From a checkpoint of a small segmentation model: depths [5, 5, 5].
Rows from block 6 of a small segmentation model, named by matrix and row number. Rows with one number belong to one channel. Each number is 500 + 50 x the weight over its row's rms, rounded and kept within 0 to 999. All counts start at 0. Numbers have three digits each.
After each channel's rows are labels from the 100 images, of 14976, where the channel reaches its highest value: "peak on" is the class under the peak. Only what is clearly more common there than usual is listed. The data: made-up road signs on poles.
# convs0: expand pointwise conv (model.blocks.6.convs.0.weight, 512x128x1x1), inputs 0-127
# convs1: depthwise 3x3 conv (model.blocks.6.convs.1.weight, 512x1x3x3), a 3x3 kernel
# convs2: project pointwise conv (model.blocks.6.convs.2.weight, 128x512x1x1, transposed), outputs 0-127

convs0.496:482468472482466473568540470602479509619542531496495603524527602478535523439576472565499531530578456472603458428483588510503551480442460459561556493581543481511415417503564447412549464368545511474493458497491470464488482511493483467636462472488466594454500444487507514523505547537439478573497448469402501505457471594467443512518488582538436465465562506470411502421491499567494540520483
convs1.496:478559517548620475526512502
convs2.496:461600475513506530570494505538483491598480481548488556520495493446506544566426460545528432511450381440536491419500534533497526409446430538494437535515555498557628396561465479565621444442499473548506471522500525493482508468510559467400452524552467465480531473492492556405509417578471470439519464450488542460481505427635530482480525452531509546432552515561458482441461520439537483562612
peak on: face

convs0.19:483461580510543479498532520635446500509510560473390496458502459556608515479459444498512526475488494410501464616422554546468593513477528585517381401501489478548447481480567426480520545542465541457526540508524395437422556533628551519422507482515465465487531573552518492445570472450437546445617447529527458511571546517542492532501495494519397466546467515548516473498527458461482524535462
convs1.19:500551488527374548518510517
convs2.19:479582420474421434437443489546346514419479535493539487490482551479518558516494502512503516612500556506496521542545556447496472550594501543524505558536392575531495490444513588542417508429546594546552463531502421549453486542562507571540457464464404548468460419536506454541510491514459559451512556473528489456549512529493519558462568510486492471620520521394463422537561486486458475608535
peak on: face

convs0.455:559451563530490496510605516496463466555509487506571596459528586419477484440544516525469546546483547408562506512552451483492607531464561515426433472475536565543398410542483506508390500470509521475469563526549534495446482463492534616615494507542491529512642515463398474455499507512509513569467480554475471517430478485551437514435469571475585495488434566489608488544479513567523445566480
convs1.455:489509509508643496467485478
convs2.455:498625450521459486491413512521452530536477506490452508426520414536559494506518518507484461492547534586530447481504548516472617451515541520417555480538475482565551501488544499498542427491515546505572534538446528471498490531496582563434505451550488530449493561546387496619502448546503540484508557386570457495401519491467502571651492393491484506474435513542645462501497528479517528443404
peak on: face

convs0.494:478485539445551450547489539479554541453530511516403539482471487409574469488613472458499466486511511487481562432472538525476525450395503474503421450515554619584463512588557493530504569488466466565546474509437448466436483508405466540457602569455532587439593532508562523481428492580421495470413534530483540481449502490480548508551468436518390448570507476460441565611541487478445489470549
convs1.494:499513501476431628486505518
convs2.494:486524551431505437510465593539536561519471433450457491429405471443455415593535499420505535534569503641465549497524542473416534497469578514452533488501524400420519550556493434379432535485513594585564515488460573551551477549555486578522521516506486455520422546559503434542494492604564527547466444454484489576450496468539540564518481502525449480532513459484588405495468512481471518480460
peak on: rim

convs0.332:600539448556560551540518533545503607472606611535531460584462483463468449545496503489527462508534486462539542426455598578442486489633445442441526554509468544418547537531606484415463515532529474572531516523536504458502551489473407544529437557479596528526467528516479492486465559389493463455395496496441493529513510561464521499446454511550521495428521541579538503495406475438424508545514
convs1.332:487482534563480548420465419
convs2.332:490527437440507596437464451556512498503458429448508554492598462515532569492528453479439433513490542545462638515430454397477518444461501463616437534458488524562422453444541459531513503439570512508492558585464521476512490488479519513484494561530541449568480511465534499487515544543555546411543482394552500494421496500551572463395579460516488476534513319485510529519519512519535454467397
peak on: rim

convs0.488:562477454527468458485444507594505598534484534553432481532495522512500567494448436544527530584514508565480483441502459524470494493483538532525393500535403482536449626529505391500482504548476527540479502597421438492464554515534451479412464575478436574564543555521430573425526470421518595475503505619468449550541423470578442517513448579516513533538579534542563497511414494473472562570483
convs1.488:602461405485520507487477490
convs2.488:559455479453490541510511486491515520597514487567430507446564479483471515559391525456545467525507417547518540452518513550438539440444439385469568514555500378477509540442540391508512512474478444618515488530529608591583495455479477563554563488456470539552444460438449426429481490481423560482514531420508431520462473532453496514418454511510596517504482508590501550457539390477492441454527
peak on: face; rim

convs0.338:500488490539533514479397535532426364579510478555422512529508522453496520603538538520500395501531443439473507527446494437504417441461444533491532474505501565509458446455408507539545500454460465484528540513503564508539461344533591487532510410422516524467495486481463514594546487428504459479356537471474502488412396538467402527510456562538492474523446565488490527527523588475477533458423
convs1.338:481556526552401460494443532
convs2.338:534440534517527466473512548460557474466426480453452482457501506479399456497559424478463484462547561474581536513497528531462425400396574485569504476567549445475386437572498438431493489440544490562533548465561538472489523458457432560506610510479477458497477568401525441524553457564505547496589394477530507560608476530464524468435447442526506448483503516508464489477536440582365525471540
peak on: rim; symbol

convs0.42:508566546428498544661534469470473576381520479476510410582468489508437438523551579508457437386455377489498501469463499564448503534533407525476528487513470482453510472458506541550514529552603529410550552443559501447455532512521438477494551496606562467506434443517479480520447485511518423475517474485474631522537486487362476530507500435442541532570462444512533447480527509491502498483458
convs1.42:446508485490418450534557574
convs2.42:577563514592544453527504489543493407525544595510510519499439460487476518492519592426455501502470446530411415499495452434625442617556497440542496529440553517487433510478586518510486477521463448586476512525493543493545521537464491532443485513448431453549454486519549487498627550474615543479496462596392453547453465494483591449556528483514504555514471469529503450448513382436445516470575
peak on: face

convs0.274:436459482375522527434475538525572506465551439492521550502487531569505477475546495482443533442496487528473547469520569602452470558532407451472487470466513506466555570487525533551564511451515431468531582489545497465461553534377535499493470498546509473425415372522550484649577496522467518557512506426558494500492424446443574465531553458483420536496536368435489480491558530480570558438565
convs1.274:445450467483449461552415461
convs2.274:517594466515491467449516514531424451475495389494508530429525473411468505477464492528526372488442497504565512483464562513420575438463396544488490472457614446503440420481493502492489548414557469602517580484459540559410438469456513492450470534451527471607481369553476515422496508522426559470497494509400474542488558558533486446407518484555540444476471531551506535409518511466534453512444
peak on: rim